config.toml
dataset = "rendered made-up planets"
encoder_kv_group_size = 2
encoder_slots_per_expert = 1
encoder_layers = 10
encoder_width = 128
encoder_positions = "learned"
decoder_width = 384
decoder_norm = "layernorm"
decoder_head_dim = 64
decoder_bias = "none"
muon_scale = "match_rms_adamw"
max_grad_norm = 5.0
lr_schedule = "linear"
weight_decay = 0.2
Rows from block 7 of the image encoder of a small image captioner, named by matrix and row number. Rows with one number within an expert belong to one neuron, the router's apart. Each number is 50 + 10 x the weight over its row's rms, rounded and kept within 0 to 99. All counts start at 0.
Before each expert's rows are labels from the 100 images, of 14976, where the router gives the expert most weight on average: "responds to" is what is common among them; "place" is the part of the image that holds the peak. Only what is clearly more common there than usual is listed. The data: rendered made-up planets.
# router: slot weights (encoder.blocks.7.mlp.router.weight, 8x128, trained with AdamW), inputs 0-127
# up: expert up (encoder.blocks.7.mlp.up, 8x64x128), inputs 0-127
# down: expert down (encoder.blocks.7.mlp.down, 8x128x64, transposed), outputs 0-127

# expert 7
responds to: crescent; lava world; moons: zero
place: top right
router.7:57 41 56 68 48 39 72 52 47 41 40 42 38 45 40 42 39 60 55 39 48 53 41 63 46 37 51 57 40 35 35 46 50 41 61 70 46 51 56 64 37 46 37 64 52 43 56 59 36 36 48 37 69 52 52 52 42 63 47 58 48 64 59 40 56 42 53 58 46 57 58 49 52 56 50 49 55 39 32 30 29 55 58 39 44 55 41 44 64 38 41 39 56 42 38 50 50 55 61 48 46 50 60 40 57 48 59 37 44 39 60 53 68 39 32 44 48 27 33 68 63 67 55 43 63 54 47 48
up.11:48 45 54 61 61 53 51 41 53 46 57 37 41 51 46 47 57 35 63 54 50 54 55 48 56 33 71 55 52 57 42 64 63 36 40 38 48 37 56 53 41 49 54 52 39 44 53 48 54 54 32 59 50 64 53 58 65 32 34 51 65 59 62 50 53 52 42 54 47 54 49 64 55 55 37 38 47 58 63 49 38 61 49 39 47 60 37 55 44 44 70 43 29 36 46 51 61 61 67 47 43 45 31 58 56 37 35 61 46 74 40 52 46 58 38 39 39 61 34 41 24 68 55 44 61 45 63 58
down.11:46 57 59 48 31 49 45 41 53 47 47 51 63 56 43 57 58 71 35 46 67 56 55 49 33 57 40 38 46 45 47 39 40 63 68 53 49 48 44 54 67 42 46 39 58 52 48 47 58 45 54 41 39 44 39 40 30 64 66 51 34 35 55 52 47 56 57 45 71 44 57 43 53 51 61 61 65 48 38 54 49 29 52 45 66 54 64 48 51 46 52 54 78 47 61 36 38 40 43 49 64 46 62 46 48 62 59 58 48 30 55 41 47 51 49 55 44 41 76 46 72 46 47 59 35 51 30 49
up.12:48 64 44 47 48 65 50 51 17 45 60 30 69 51 45 58 38 53 37 51 44 38 35 40 58 49 56 38 53 73 43 62 44 55 58 48 57 38 44 47 59 46 49 34 49 43 47 44 54 46 57 56 44 51 62 48 53 40 61 50 49 36 43 35 49 48 53 57 48 68 38 39 43 59 50 43 48 43 48 72 38 42 60 65 44 57 58 74 39 39 32 46 46 47 76 54 50 49 43 51 53 40 41 54 54 47 43 43 44 58 47 51 49 61 63 45 32 63 30 51 71 32 45 61 43 47 58 49
down.12:59 50 49 59 62 49 39 52 62 40 37 63 44 53 52 30 33 47 72 59 50 52 56 36 52 62 24 53 39 60 46 51 59 56 45 34 45 49 47 39 52 48 72 62 41 46 50 40 69 59 48 52 42 51 57 39 66 40 49 38 59 65 47 67 44 47 48 44 45 44 51 45 44 47 46 44 57 45 40 39 46 53 41 42 29 41 45 48 61 60 56 48 37 48 24 55 65 35 37 60 63 34 50 47 45 71 43 58 57 61 46 55 54 43 57 67 59 67 58 36 58 55 41 48 37 43 50 66
up.13:41 45 46 73 62 40 52 57 57 40 56 43 49 57 46 42 57 33 50 26 42 54 63 53 65 34 58 51 36 47 43 48 55 36 46 42 40 63 41 56 67 56 56 38 43 53 46 43 65 54 38 53 30 53 55 56 54 48 36 58 51 55 45 64 28 44 52 64 56 53 43 56 56 51 59 50 43 37 43 54 47 44 60 57 56 41 35 47 54 45 68 51 42 46 52 52 45 53 58 60 65 68 36 52 56 40 33 61 50 26 66 51 46 44 53 52 22 66 44 30 61 62 37 42 58 64 48 50
down.13:45 47 61 26 38 73 45 43 58 56 40 56 57 42 43 53 41 64 43 77 55 43 40 51 44 59 42 43 64 56 47 48 36 65 55 61 54 48 63 53 39 39 34 54 51 49 60 45 58 50 57 40 49 39 37 44 38 53 52 44 45 43 42 39 51 64 59 31 62 45 63 35 44 54 39 53 67 36 52 40 51 51 52 33 58 60 57 48 36 56 45 48 59 55 41 54 51 41 30 50 29 43 64 50 56 56 49 26 48 72 32 56 61 57 47 50 66 35 43 62 54 44 54 57 50 33 50 48
up.14:37 44 59 69 56 49 62 45 59 45 46 39 51 48 42 39 54 52 55 51 46 47 51 74 42 38 65 43 55 44 53 47 56 63 40 66 54 40 61 58 52 39 54 53 47 62 48 50 59 71 40 40 64 37 43 49 53 35 28 71 60 75 47 42 32 50 45 38 55 36 31 35 69 63 54 37 61 49 47 47 41 44 65 47 40 51 50 42 53 44 50 54 54 61 45 69 46 61 71 43 49 42 44 57 37 46 46 56 36 52 51 46 52 55 60 55 31 63 40 67 44 50 44 56 29 46 49 49
down.14:52 62 40 43 52 56 42 56 54 62 58 64 32 72 57 56 56 54 43 52 53 50 44 40 62 68 41 46 38 40 50 55 50 41 59 45 44 44 44 49 40 61 39 43 44 46 48 44 48 43 51 59 43 54 60 49 50 67 65 38 40 31 45 57 49 58 62 59 41 48 75 56 39 40 57 54 60 56 62 61 73 53 43 49 55 50 42 43 30 54 39 58 33 54 51 28 58 31 33 49 45 60 60 34 67 52 58 50 55 52 51 53 54 39 42 44 62 29 74 41 60 56 67 53 67 56 51 45
up.15:66 45 49 44 50 58 47 45 53 64 31 52 59 47 56 77 43 70 57 49 38 42 72 54 50 39 37 46 32 50 52 53 57 43 45 48 52 39 59 65 40 46 56 43 59 39 50 63 64 42 61 79 61 66 43 46 61 49 70 51 34 64 63 49 53 35 44 60 49 48 38 39 41 47 63 57 65 56 64 46 63 54 49 60 48 36 40 51 54 46 45 63 48 44 58 47 31 60 59 38 58 34 32 54 47 64 57 36 49 42 56 47 60 47 40 61 46 48 57 53 58 41 52 58 45 65 54 42
down.15:47 65 46 52 53 51 67 51 47 36 54 49 39 55 45 30 48 23 48 44 60 60 39 43 48 36 44 56 71 61 56 61 32 46 56 60 60 54 52 47 47 52 33 63 54 62 60 39 43 58 50 29 46 42 72 51 51 49 36 48 60 45 43 41 57 59 50 46 44 50 59 73 41 44 56 45 24 47 45 42 52 55 46 42 50 55 57 43 36 54 47 31 56 64 50 62 68 44 40 51 37 52 66 48 60 35 39 56 56 55 44 66 31 55 52 59 55 58 43 36 38 53 57 51 59 29 48 55
up.16:47 34 54 39 58 51 64 69 59 52 70 34 48 33 44 56 57 58 68 45 46 66 60 66 56 34 53 27 55 54 57 47 56 51 50 35 64 35 43 53 41 27 51 42 32 44 47 56 41 41 41 32 65 50 52 64 57 49 49 42 62 55 70 53 48 67 47 31 43 54 32 54 49 54 47 51 65 47 51 32 53 60 45 43 45 47 49 47 52 55 39 45 58 61 46 35 53 50 44 43 59 45 47 61 42 52 53 61 47 57 49 35 64 34 50 48 48 61 48 53 62 69 44 61 66 40 61 55
down.16:51 59 42 61 33 41 48 41 67 47 48 66 37 66 53 43 44 50 38 49 48 50 32 55 43 63 43 81 48 37 46 55 45 55 50 71 26 62 47 42 47 53 43 60 69 61 37 40 68 63 50 46 36 42 51 36 44 56 53 52 34 47 31 53 48 41 43 64 55 40 55 37 50 47 51 52 60 51 48 51 47 62 49 62 50 62 51 43 47 46 56 53 40 45 58 67 46 54 50 63 38 56 53 33 56 36 45 32 55 41 55 64 34 61 46 54 53 39 61 43 33 51 57 51 29 60 47 36
up.17:74 64 55 61 46 37 39 61 53 50 28 66 49 46 57 45 41 53 42 73 42 46 35 33 43 50 46 57 55 56 56 24 36 55 46 40 46 50 45 45 36 49 42 58 52 36 50 59 49 43 46 52 55 68 52 51 69 45 72 44 69 54 52 30 69 55 32 46 51 43 59 50 41 39 56 61 54 39 41 49 54 57 56 56 29 45 62 41 35 62 35 55 64 48 51 51 56 34 54 38 62 52 51 58 47 44 50 39 40 61 65 60 41 51 33 49 63 51 51 59 55 45 54 54 57 45 52 56
down.17:32 30 38 32 46 63 75 45 50 46 63 51 60 56 60 53 58 41 56 20 68 53 49 64 55 46 61 49 41 56 42 67 57 51 56 51 44 52 61 46 65 48 59 40 51 72 54 34 47 32 47 53 53 47 41 47 21 45 33 54 33 53 51 52 40 47 56 46 55 63 47 55 63 48 54 41 40 58 61 50 52 41 45 56 59 54 50 52 57 50 71 49 34 47 38 62 41 60 51 57 48 56 47 40 52 60 49 55 52 36 41 49 56 50 67 31 34 42 45 39 39 47 59 38 46 50 39 50
up.18:48 82 58 54 34 38 55 56 43 46 47 74 44 57 55 52 46 35 31 42 56 50 62 44 61 51 54 54 66 54 45 37 64 38 54 58 43 48 51 55 55 56 48 50 72 60 42 46 46 42 55 55 28 73 51 41 44 66 48 47 60 61 40 55 60 44 50 51 46 31 55 38 45 45 53 35 43 48 53 41 54 39 27 45 58 44 55 26 51 48 45 54 48 51 49 34 41 55 53 60 48 42 44 62 48 49 34 57 43 41 47 28 24 50 50 65 40 47 56 43 55 41 48 51 47 52 72 42
down.18:48 33 34 47 57 56 43 46 63 43 49 39 57 51 48 50 47 61 71 57 45 46 36 54 52 47 46 41 41 53 53 60 19 43 44 33 59 44 47 45 55 40 46 65 38 52 55 67 63 48 55 61 61 30 53 47 62 42 46 61 47 49 51 39 29 54 57 54 63 70 37 61 46 51 60 59 37 44 43 53 53 63 66 53 38 56 46 52 51 44 59 44 36 45 50 66 61 47 55 45 43 62 48 37 55 46 56 34 63 66 47 63 72 51 46 29 67 46 42 40 30 61 57 61 42 51 46 62

# expert 3
responds to: glowing rim; full; ocean world; kind: cracked ice world
place: bottom left; bottom centre
router.3:49 63 53 35 34 40 41 54 49 39 59 62 55 62 64 44 56 54 49 59 52 36 58 59 48 54 50 37 51 53 55 53 35 64 46 36 43 49 54 53 48 63 72 61 61 61 59 47 42 43 58 47 62 54 52 40 63 32 48 58 50 42 50 57 28 68 46 58 63 59 46 49 43 59 58 53 39 49 38 69 69 57 44 55 44 44 40 53 52 70 55 58 55 47 52 55 41 61 46 46 47 62 64 68 67 47 32 61 52 72 32 67 50 37 65 43 46 39 47 51 31 47 46 34 41 57 66 52
up.11:46 36 50 57 38 37 71 43 51 55 50 33 47 53 42 45 67 38 73 63 65 51 51 48 52 37 65 57 55 44 31 24 59 42 44 35 61 55 50 68 47 44 42 46 55 65 67 69 45 65 38 43 54 73 42 59 53 41 43 54 54 45 69 57 51 37 50 52 46 52 53 52 45 61 59 45 47 53 45 27 65 57 38 55 46 55 74 39 47 46 43 43 53 48 61 56 30 51 45 57 48 52 53 59 51 52 52 41 47 46 59 52 48 55 66 57 68 70 43 36 56 54 42 47 48 51 56 55
down.11:47 77 54 41 63 60 43 66 62 50 65 60 47 40 48 45 55 44 41 50 47 59 37 46 42 49 43 51 44 66 59 63 53 59 31 56 38 70 37 33 47 44 44 69 49 35 50 29 48 47 40 61 53 62 48 37 54 53 57 52 57 56 39 62 51 57 65 43 54 48 49 68 41 53 47 50 40 54 38 80 49 43 54 50 47 58 44 47 59 57 69 57 60 65 43 57 59 52 44 59 39 59 66 51 44 43 34 64 56 46 40 45 32 44 36 54 43 40 54 40 42 42 55 57 33 42 43 30
up.12:38 36 70 61 44 50 62 56 64 49 55 38 44 48 71 58 47 52 57 39 54 51 54 65 45 49 54 44 52 72 58 41 52 56 49 54 25 48 40 60 52 41 75 51 31 66 38 46 48 48 45 52 46 51 49 51 51 56 40 46 49 39 50 63 39 50 40 41 43 45 50 49 79 53 45 46 46 54 45 43 55 51 65 41 42 42 37 36 56 54 37 45 50 66 34 50 31 66 38 40 48 64 45 52 51 31 42 53 46 41 57 41 60 36 49 50 65 53 51 44 51 44 55 51 59 70 22 63
down.12:43 54 42 31 56 67 36 38 47 57 52 58 57 59 55 54 56 61 48 52 42 44 49 31 58 63 45 29 44 32 53 55 58 28 41 58 65 52 43 62 52 47 35 53 68 49 47 37 54 48 55 56 46 60 63 39 45 43 67 61 59 64 52 40 43 51 52 62 48 68 34 46 38 63 64 58 62 59 33 60 48 62 49 65 46 44 59 64 45 40 68 61 71 57 64 52 55 58 60 53 64 55 48 64 49 62 50 47 63 45 47 54 53 57 55 36 67 57 52 66 56 46 58 42 33 40 56 51
up.13:54 52 42 46 39 44 34 52 61 58 56 49 43 56 41 69 58 35 39 40 66 28 52 50 50 53 47 51 33 45 54 61 58 45 59 63 34 58 43 30 56 58 61 42 54 64 53 52 42 36 52 29 38 59 63 58 54 51 26 51 60 60 37 53 72 60 44 30 31 39 28 52 56 61 50 62 36 41 58 44 41 43 64 44 64 63 55 44 52 42 45 54 32 46 59 41 38 37 62 49 56 59 53 53 51 52 58 46 51 35 50 52 62 57 51 51 53 60 36 56 50 61 31 51 49 45 56 43
down.13:43 52 50 48 64 41 66 47 38 32 31 54 48 51 48 36 37 69 47 46 38 63 41 60 42 56 24 40 60 55 56 40 58 35 46 47 65 49 53 63 62 49 51 35 43 31 63 46 53 68 50 60 61 27 45 42 43 47 49 50 51 29 44 64 44 45 43 67 54 46 58 48 47 51 54 45 60 58 53 52 51 46 35 54 55 33 52 42 37 36 54 43 66 51 36 58 54 50 37 33 35 47 35 33 59 49 40 45 57 57 41 46 39 49 41 46 40 53 69 32 50 60 59 33 52 54 57 53
up.14:50 27 54 36 38 64 39 33 37 33 47 60 51 49 36 47 36 45 42 50 66 47 34 36 60 32 45 59 58 35 45 59 32 52 59 51 72 49 44 60 55 49 52 49 56 59 65 50 54 49 60 46 65 42 44 38 58 41 67 44 34 63 45 51 63 63 53 43 56 53 50 50 33 56 58 42 53 45 32 57 56 50 47 51 40 66 34 52 42 65 53 50 55 59 57 56 62 49 59 46 36 50 54 50 53 52 53 54 61 50 43 58 39 51 51 36 59 32 51 50 38 47 29 43 72 28 60 55
down.14:48 61 51 62 51 44 47 49 45 42 41 40 48 47 69 64 51 72 71 70 55 47 51 67 42 54 62 47 55 46 47 44 57 62 60 48 62 38 54 43 49 45 34 53 49 46 46 56 34 47 34 53 60 54 72 62 53 63 37 33 39 33 41 41 44 40 46 51 73 50 58 45 52 59 40 47 33 58 49 45 43 60 68 50 53 61 58 65 54 48 50 42 53 33 32 58 62 37 41 58 56 42 41 64 49 49 32 49 38 58 39 57 66 43 39 55 35 58 45 67 37 56 45 48 39 63 47 49
up.15:34 57 57 36 66 49 39 39 54 72 30 31 61 75 67 55 55 43 55 45 47 48 53 35 48 45 53 42 58 54 54 42 46 43 49 53 58 44 43 47 52 50 59 40 39 36 42 47 44 53 46 52 35 46 44 43 64 38 46 39 37 36 54 39 43 44 59 49 48 41 44 58 40 59 54 71 52 66 57 56 64 34 53 42 54 57 54 59 56 50 56 58 49 48 74 48 46 62 40 61 44 48 51 55 46 65 39 58 59 59 13 53 47 59 57 32 64 46 60 38 36 47 57 47 54 37 59 55
down.15:66 43 43 56 44 35 53 56 42 40 52 55 43 31 42 47 46 56 51 42 41 36 49 49 50 45 36 58 38 48 50 62 69 55 50 66 39 38 56 48 30 42 25 47 50 52 61 53 47 35 72 51 65 47 66 60 36 67 56 40 60 64 52 73 51 56 39 60 39 51 55 46 54 39 55 32 48 38 46 41 38 55 66 53 60 57 46 44 54 53 37 48 55 52 42 52 58 43 57 46 43 35 49 57 37 44 41 45 44 50 77 35 57 43 38 56 39 49 44 65 76 51 45 49 57 65 41 45
up.16:43 44 50 52 63 64 64 55 45 43 63 59 48 73 62 47 46 44 26 54 55 47 47 34 50 51 42 62 39 36 59 52 57 61 61 51 40 55 49 37 43 57 50 50 42 57 53 38 62 49 44 61 37 32 56 70 39 48 68 57 34 31 72 42 46 63 37 57 50 44 51 42 58 40 53 37 49 33 50 45 41 40 56 63 38 45 51 59 46 74 51 49 47 66 42 53 44 52 67 67 36 52 54 69 49 40 60 35 54 50 57 63 45 50 54 51 54 56 41 58 50 52 28 36 46 50 56 62
down.16:35 42 50 48 38 33 35 63 36 58 59 55 43 42 57 39 52 46 59 50 38 40 45 53 62 33 55 55 47 69 43 43 67 37 42 69 54 61 40 49 44 60 61 35 50 60 44 43 28 63 46 53 72 53 35 47 58 55 41 61 44 55 46 47 54 68 62 42 47 70 68 57 30 56 39 52 27 58 55 54 51 51 62 51 33 62 67 46 60 54 50 48 50 38 56 56 42 50 42 44 60 57 54 43 49 43 39 45 32 54 39 39 46 41 55 43 47 51 54 57 35 53 61 67 60 37 41 43
up.17:51 55 38 48 44 76 49 48 28 46 60 66 61 60 42 39 62 43 62 44 42 59 52 45 63 57 45 48 60 38 56 46 58 43 51 40 32 55 45 63 51 50 48 63 63 39 45 63 49 68 46 46 48 63 55 48 42 61 60 36 42 52 62 45 33 47 50 49 58 47 43 41 35 37 47 60 38 49 22 62 42 43 43 60 28 62 43 47 37 40 50 47 38 42 62 58 57 52 62 35 49 40 50 66 50 53 71 45 55 62 37 67 21 47 49 53 63 41 46 54 51 49 57 48 47 62 52 48
down.17:56 48 51 55 60 41 45 60 67 50 54 52 55 54 62 55 39 52 50 32 58 36 48 63 51 46 54 36 44 53 47 35 47 60 43 77 68 43 47 47 48 51 60 49 37 55 40 47 49 50 47 54 53 62 55 67 66 48 55 32 47 53 53 40 68 58 40 48 54 65 56 37 56 50 65 34 56 51 62 47 61 60 63 45 47 35 68 43 60 52 54 54 43 61 30 63 37 64 43 62 40 46 46 40 48 59 34 69 44 51 36 38 69 46 61 35 52 54 43 58 37 59 37 49 36 58 41 71
up.18:58 39 32 53 44 49 25 65 47 60 59 30 47 48 57 61 39 65 51 56 71 43 70 42 40 32 60 43 55 57 53 39 45 49 54 62 61 46 46 58 60 48 41 58 35 48 51 53 55 42 45 53 56 68 36 59 53 40 56 44 54 65 42 56 49 46 53 50 52 74 43 59 58 54 67 59 37 57 37 44 39 45 51 46 42 39 35 59 47 53 46 38 53 31 66 41 39 41 39 45 46 62 42 50 46 49 39 64 42 64 43 26 64 60 57 42 49 52 56 50 34 59 65 51 60 51 61 60
down.18:49 64 76 49 53 53 53 39 41 49 48 65 50 55 45 50 44 56 53 52 38 43 29 51 68 63 30 44 39 39 42 51 48 52 37 53 44 44 64 43 59 58 46 46 63 54 49 51 54 41 58 26 32 40 65 43 41 69 56 60 61 40 41 62 33 42 52 55 60 37 45 38 45 53 41 52 60 51 62 46 53 45 46 51 68 53 62 52 41 47 37 48 39 62 42 46 47 48 61 62 61 32 48 50 54 54 58 40 67 39 62 71 53 52 50 70 47 47 31 27 66 46 37 48 53 41 50 49

# expert 6
responds to: rings; cracked ice world
place: bottom centre
router.6:39 40 36 51 35 42 55 44 50 36 66 62 43 44 45 51 50 55 42 56 66 47 46 36 60 61 34 38 45 62 66 44 59 51 31 48 41 53 42 51 60 62 62 57 62 40 50 63 52 46 42 67 57 38 46 39 40 40 41 35 48 42 44 50 39 45 61 41 45 57 39 38 52 57 54 61 39 45 67 59 46 63 33 45 50 58 46 40 35 39 58 62 66 54 21 58 41 63 41 53 38 32 56 53 63 36 40 33 58 52 45 66 39 53 37 41 61 47 48 35 50 57 56 35 47 50 49 64
up.11:64 50 45 59 74 54 54 50 54 46 63 44 33 53 46 63 35 55 50 65 35 44 39 59 50 55 53 26 48 43 57 48 61 58 58 52 54 51 61 52 48 48 33 55 50 35 71 60 44 62 44 62 64 36 62 42 52 48 71 59 29 66 40 53 34 52 49 46 53 37 53 48 48 42 49 49 52 36 34 45 45 54 43 67 35 40 42 50 41 50 58 37 28 70 62 51 65 63 42 33 50 47 52 47 62 55 53 52 54 33 57 61 56 54 54 48 51 34 54 55 38 50 60 65 42 47 62 36
down.11:51 52 64 58 33 49 42 48 32 65 30 43 76 34 42 40 71 52 57 42 60 59 51 37 61 37 54 66 31 57 40 55 32 53 42 37 58 49 36 37 36 55 59 51 48 43 38 49 52 48 57 36 30 61 43 42 60 48 45 45 54 45 57 31 55 58 68 55 53 65 45 54 59 42 49 54 49 59 61 50 63 49 58 39 49 50 64 43 68 46 39 55 58 50 28 57 55 43 54 60 53 45 62 54 37 48 54 44 43 64 62 39 50 46 50 51 35 59 32 48 37 49 39 39 59 44 51 50
up.12:38 41 60 42 42 54 56 51 52 50 43 61 55 51 43 41 43 50 52 44 36 45 44 60 21 38 51 57 57 48 47 32 30 61 58 47 43 39 37 59 50 53 50 45 51 51 47 48 55 49 47 47 68 40 56 56 70 49 47 46 43 51 48 51 36 57 45 45 55 51 35 71 45 57 47 43 48 34 42 49 55 64 63 46 31 39 32 54 54 40 64 61 75 45 78 47 48 57 44 32 50 59 33 54 43 42 35 53 51 61 37 66 43 47 54 47 57 57 40 71 53 74 46 66 49 46 48 51
down.12:63 57 48 59 38 54 54 39 48 48 51 49 49 36 70 55 49 51 52 53 59 54 57 31 66 72 48 53 49 59 52 42 61 48 49 68 50 65 62 46 46 31 35 43 38 58 67 45 56 37 45 42 38 61 51 49 26 58 58 54 41 41 68 67 51 44 56 54 42 52 51 21 53 55 43 55 54 49 53 58 25 40 50 50 68 52 54 59 40 67 32 45 31 59 48 45 69 48 43 61 51 34 52 60 46 49 46 54 42 52 62 47 59 59 43 55 50 46 55 32 44 40 67 53 54 53 43 66
up.13:47 61 47 37 53 42 47 59 55 50 58 39 54 40 43 59 54 45 45 61 43 41 55 52 52 63 49 56 51 53 44 51 61 59 63 41 50 51 64 57 49 30 41 73 44 35 60 45 42 68 44 33 56 43 41 49 55 38 57 56 41 60 55 40 51 34 49 44 72 49 44 45 56 61 44 44 56 56 44 42 52 31 60 47 47 58 47 50 40 42 49 46 48 33 51 67 55 56 68 34 53 48 74 30 48 43 18 48 26 29 52 47 52 34 68 57 41 42 39 45 46 57 44 55 57 61 55 63
down.13:50 67 63 53 31 76 48 32 38 41 52 57 64 50 62 47 42 41 55 45 63 44 52 55 46 38 70 55 38 54 34 58 40 67 39 35 50 48 53 52 50 46 49 48 50 41 48 37 51 45 49 50 38 73 61 38 64 57 41 52 52 34 36 66 43 52 46 38 53 51 51 41 56 41 37 62 42 41 44 67 48 58 47 49 58 39 48 55 56 60 37 57 42 56 58 63 57 61 41 67 49 38 42 66 47 56 59 65 35 66 44 38 45 50 39 56 37 48 53 31 35 40 51 47 49 31 42 36
up.14:50 57 46 60 52 58 40 44 58 58 51 67 48 50 39 57 44 45 52 47 53 44 47 44 46 57 52 44 57 39 65 50 35 51 47 50 66 55 37 46 51 47 65 34 42 57 50 55 59 56 53 35 55 44 24 49 63 43 44 54 42 58 66 54 64 48 34 49 51 44 70 33 57 46 51 47 37 56 58 77 62 53 56 39 42 47 79 55 68 42 53 68 60 57 48 58 31 60 33 54 49 60 48 51 47 58 59 56 66 71 54 51 53 40 58 37 48 63 46 41 29 65 48 53 36 40 41 57
down.14:42 45 50 47 58 31 69 46 51 45 52 45 38 65 62 50 60 41 65 47 67 37 50 53 53 39 57 56 46 66 41 51 61 51 59 59 23 39 53 44 64 49 40 35 57 54 50 44 43 54 66 56 42 51 58 55 49 55 44 63 57 58 66 55 46 25 58 54 58 54 38 63 47 49 47 46 72 43 53 41 27 34 46 62 52 37 38 41 53 61 74 49 41 42 44 44 53 32 62 44 53 62 41 43 41 46 44 48 39 27 40 52 45 48 32 53 42 58 60 69 46 52 59 51 49 44 51 36
up.15:37 43 53 57 63 43 37 43 51 65 60 40 50 56 37 41 52 27 40 46 52 46 44 33 53 44 50 57 49 51 48 42 46 32 59 58 73 61 62 47 51 48 68 45 52 51 55 59 57 48 27 46 46 53 59 42 48 55 36 56 67 48 55 50 53 61 38 52 60 34 56 62 57 36 64 51 43 42 60 35 43 47 55 41 58 47 69 34 42 37 55 55 43 66 80 53 38 50 53 39 56 60 39 31 48 53 54 49 45 54 53 33 39 48 52 59 57 73 46 38 53 30 40 46 40 45 40 60
down.15:58 65 45 34 45 58 58 44 59 36 39 67 38 55 48 64 57 45 45 45 47 50 45 51 52 49 47 52 45 51 61 43 43 67 42 49 41 34 42 60 55 49 48 39 44 50 63 23 52 47 61 71 54 53 27 47 51 46 52 74 42 57 50 64 46 49 52 44 33 68 54 36 43 59 64 54 56 56 38 49 52 58 32 63 54 45 57 36 38 65 49 41 48 49 40 46 47 50 41 59 39 70 45 52 36 50 46 61 57 61 22 55 62 40 51 48 53 30 63 69 55 54 52 52 55 34 51 62
up.16:42 65 55 53 56 65 56 62 53 74 54 58 57 66 34 41 45 59 48 48 63 58 53 47 59 62 54 60 37 36 51 57 51 61 63 49 46 52 47 41 48 63 52 48 71 31 56 22 62 58 38 67 39 53 37 48 45 55 60 19 47 52 56 46 75 36 43 53 43 55 60 53 39 60 41 57 41 44 43 51 36 59 51 42 55 47 51 69 46 39 42 43 34 50 49 59 52 37 60 38 53 46 50 50 53 47 44 51 47 57 43 58 42 48 42 57 58 32 50 51 55 26 53 47 49 61 30 53
down.16:46 49 61 46 48 42 31 48 42 26 48 54 55 44 53 54 47 46 51 48 43 50 60 57 48 33 47 39 41 73 52 68 48 51 38 54 40 49 57 51 62 34 54 40 31 60 30 77 44 52 68 37 61 59 59 58 45 36 52 33 53 50 50 60 27 48 43 43 63 53 34 49 54 35 64 45 58 57 39 42 55 42 58 49 36 55 57 48 55 62 42 52 47 42 41 62 65 53 45 63 45 48 50 41 49 63 54 45 48 50 49 59 60 46 59 53 51 54 47 61 52 84 53 52 46 31 63 66
up.17:54 56 44 36 43 48 68 59 27 47 44 61 45 58 40 54 57 56 52 53 47 51 50 65 47 45 39 47 36 56 56 72 40 57 53 63 47 62 68 54 53 60 37 46 61 62 38 42 53 49 41 39 45 36 45 54 48 36 61 65 42 53 33 53 43 23 32 53 51 57 36 59 60 57 55 44 58 70 48 43 47 39 48 33 54 51 57 47 56 48 30 66 45 52 46 46 67 47 47 49 45 36 61 31 35 58 51 44 45 57 59 60 66 56 51 47 55 49 78 46 41 53 55 60 54 32 65 49
down.17:35 46 44 61 51 54 38 42 34 54 59 62 62 37 49 51 34 51 59 63 52 51 40 62 45 44 30 62 49 33 57 32 42 47 48 45 58 42 46 52 50 41 60 66 40 37 61 61 61 51 50 47 50 54 42 50 53 62 44 45 45 44 51 57 58 54 87 51 44 52 55 46 40 24 29 56 42 38 48 67 60 42 53 60 54 47 38 43 44 58 51 34 49 29 59 46 25 45 35 49 38 49 50 48 63 43 59 48 54 49 55 53 45 52 54 55 38 37 36 43 40 44 42 46 60 67 68 46
up.18:61 57 43 57 44 43 38 54 58 42 71 62 44 47 41 55 51 52 55 55 42 32 47 49 37 57 52 44 44 49 50 49 46 71 37 52 31 53 55 40 56 50 64 28 45 51 50 61 42 42 39 42 40 60 45 68 43 56 50 47 30 85 49 61 58 55 39 30 58 41 61 50 39 28 53 34 38 46 64 68 47 41 58 67 41 41 49 52 34 43 55 60 55 50 42 49 56 51 74 46 57 50 47 60 37 42 54 48 54 53 59 57 50 40 45 47 45 59 65 50 43 45 38 33 40 44 60 41
down.18:50 51 41 63 53 34 61 56 46 54 33 50 41 49 63 47 58 39 71 19 59 45 40 49 43 61 61 54 39 48 58 37 43 29 54 63 47 39 43 55 51 71 46 65 41 54 31 50 43 62 47 62 45 64 35 42 59 55 56 66 64 33 49 55 47 52 60 56 41 71 60 42 52 57 62 52 59 70 45 62 47 36 41 41 49 54 64 49 70 46 45 49 31 49 39 58 49 52 44 60 56 51 52 34 59 40 46 64 36 37 50 44 51 47 56 47 41 29 48 56 45 59 56 59 53 52 57 48